A small class-conditioned image diffusion model, trained from scratch.
Training: adamw at rate 0.0011, 28700 steps, batches of 256.
Rows from block 2 of a small class-conditioned image diffusion model, named by matrix and row number. Rows with one number belong to one neuron. Each number is 128 + 24 x the weight over its row's rms, rounded and kept within 0 to 255. All counts start at 0. Numbers have three digits each.
After each neuron's rows are labels from the 100 images, of 14848 (inputs lightly noised), where the neuron reaches its highest value: "peak at" is the part of the image that holds the peak. Only what is clearly more common there than usual is listed. The data: simulated stained blood smears.
# fc1: MLP up (model.blocks.2.mlp.fc1.weight, 1024x256), inputs 128-255
# fc2: MLP down (model.blocks.2.mlp.fc2.weight, 256x1024, transposed), outputs 128-255

fc1.499:115134138147100113141071108117075136092104110132153127190160118092113117182085105114111178132104121129118156155084088126095145141109159116135109109105129137114139091167128130135131118126110157143113130062141132136112132101147102136115139124122106120081128131123093155146084138083124160112124141112121129124143133154098087089168122174129098118108180116145119086115166121157105098082107
fc2.499:141147112117138157127166099138133068136144133130171162124198105145177116125154134152200120129127136117149116130121141099132125144119130153155112150138148158113149184112134142117103119150167113078133128099102136157105092127088130142103124133136126112123154145114132127164176147098073137144135100107088119148123082119128092122091119124136130118136110140092124096112143122107130144140110
peak at: bottom left; bottom centre

fc1.715:132161139144144091129158063122157147169126186088115155153160091142110091123131145124173164127108135100160131080130161142150135128119107133123118123157133138143099123145115171138117121121112133144135120119132152084126106143120128157170117129090104137130091136110096138132137126125130108146124115143139114139141152145118141139129113149111171102133164095126077124148138135158115128124099
fc2.715:146145166115119107098113162161132211123118131139127141108121143093145108148112115130109124085044190148157120143131146153136104139135106111169127134115124131120118164084130140166125129149131142125154167123119100130127106141124153141115128078065167125121119133121094169083122128149119140149136123129202167121127150141131135157144127124111151106125101135115148158123115130110137163153195
peak at: bottom left

fc1.362:077158142102136121140080091152129139149118122182111098164151112103088091095129094127179130144121130072104116120113173123129114149155088150104122116103133065123130191131119157102109121099124130130162110118111157138154142154094144127124156124123155101128165130149148147160073155119113133090115108164168119072151120107138133132050124132147122137153107173100105139135155161092131140112132
fc2.362:124174173115136126165132151134118123159114131130080159086122081138177110145095134125145107119114123117156098155115168093139129179133141091106123123145121121143159114135110121091098090137120135074131115095110137115093136149142115144175122105140157139139137122117140125110162140146135142118144165125092118137161127114184144113140123161108114114175108144125140103123121113140116121166105
peak at: top right

fc1.218:170120139074147108151117139133089148146129167132084127109140149112084091119088126098104068105111117113107124105113127128102139150146159113117130124127132094109140159131126101111125129127165129140114111116186118119122135130101120137134156154117110117120103126126186139155118142147160153130136133141145156116127132132147168155134148112133136136154113167122150121147104159126120141111119
fc2.218:125112158126123126109159128111151081136126100109122140125096108148125102131162116141120155100154121112074168096154141148102112108141111168126109076120119136143126129131125090139148151114144135143134118116147087110146073092114143149167135138082174186122125136125147126124103124100134181133091128094134084076130108145102152132132139161110128147113147076134130158130135140147144126129135
peak at: top right

fc1.280:185165108118148130137152145122123140120145157173154112141116154113070108098121149143104137194113128113163154096134150109179140095104158119089103136138106133116123148134121112160098163127153139166128107123139090162145125135139131140081133115111121119099149112101131150155128112108151194122123137136145165132107149127130137123113133161080117088172069136151148110085148089103103136133098
fc2.280:135097149171134111111072119137173192111120128116122091137160138110167105145113160100125068096089107165137118124130135140087134156130117169098180149109159122122122120117087160165150110131114101131141126147134139105109124156102139099161147152119160143148118116159111123138122199111117079112131092116159137130120170109142144125128111095125104153097158107105135150166104156144150134086144
peak at: top right

fc1.92:125157165083119096155094134172112146134146148183085116135164139127092095123137091125112125161113148106081161132146142119157097110158144120137125089095134099153127163118068096114127108150133132165142102142127131103122107101172103157134133135105122090107143145101102111129095133148144176134094131106131116100127111121129156163112133128130190130143108105168147112141090136134118146115145
fc2.92:135095129114135173116155167134110194152113172120153121115107153081134107136148121147139117142106143137130113124141149157128148126130131149114153152103114130139131155114189123149143159120137127137111112085154124115126154122080134098136153103086131149138100138130143155162126138160107088161100172155224124110130098100124126118152097144134152157150095119147087131129124135166121155140154
peak at: bottom left

fc1.425:174177137119129127139153110119127145113133197135097126139117158138136126128099144133113136151111128096099116092118110149107161126124175126108092114129099118084119091130113128119122137099160173187108137083149091175125111135098159179100144138096125121096132135159123162158144129151119194117112167174148145095113122126137130118120127173146110125156099118109173096091072137102135127121119
fc2.425:098137129147119146107110106137095099152108075127163110120104114154088111124123103142110161101158083129131150118110136123093157124144123105133126126150122171125128130128095094127140165101120147085152104168163137087111122167141132122166138096131113143116118169104122130137142114129149131137113144099125161143104100109075138117139120124114143150119106146146090142156200130117138106098173
peak at: top right

fc1.142:141120098115127115092107134106107153149097175128129123120110126139109116121144153119081131120116082134152119113109072129099168120095095145124153140090150117115130113111125134126171108154095151138174171095123113141102110146136098131122100122082144113138101127161161160160129145138157107111131120154160162162125133094163146105111165141120156164075133134118134145133128110113125136154130
fc2.142:106162148141135126176146143117148115139128092119129138134122123114158122100130135161121110140160160100118126138140164118144121117124129139181099143141069154117104150131130139109144148114177104111103117160142120129125167139108151179176123111139125120098131133095108084119162141155110133130126171083086122123148161109157171157175126184131119087178126109126129157132122137092141164118133
peak at: top right

fc1.563:158144116116130089156132101106126134152105141113130128130124138090155106083139150127158132103119133086079180074134108127094115092160112158123107093109109103070134130166138115126121097114125118151118102127179129095125115144158144147159150103116124158109155093098144175124132130152110144111129143166129165135136147119131121135147163142135111123117131161114161133123133131070153128111150
fc2.563:100142145133096133154118107141128174126143152127125108067092163141116133114132127117146126114143083160110087141124138079136147133154130138167154146124106113116118051127082150110078082155143133171134148132133164121143152104127156135131109109128155152151170105101081142135130069144151106134145137159139124122136148119113108133129122090129148140174118078157132124193170118153102137153120
peak at: bottom left

fc1.740:131144119136146126104142123151126138104109144072088130175111174125138123133161157161133169137110141150111137127177149128129130159160166120146132113103161115119141134098114095146116128137116152139133103094129146128166146112163099109142185145102134105100146153125127117153169121118128101111102097098138160142143120129115103152116156133135163171137140114146156134171131106142120150118127
fc2.740:126106142116144158165144123119129045144154149089132150088097105126147115132097142114142151125187134127114135138121117128114113085126164086107154156137081168103111126167145113142181124122157129133144156149116124157092100152135131171103128113156102127124139156101150153107114091147121122161157135121039141126119136189155169145116111138111140126099100146110120142125103113141118153139102
peak at: bottom left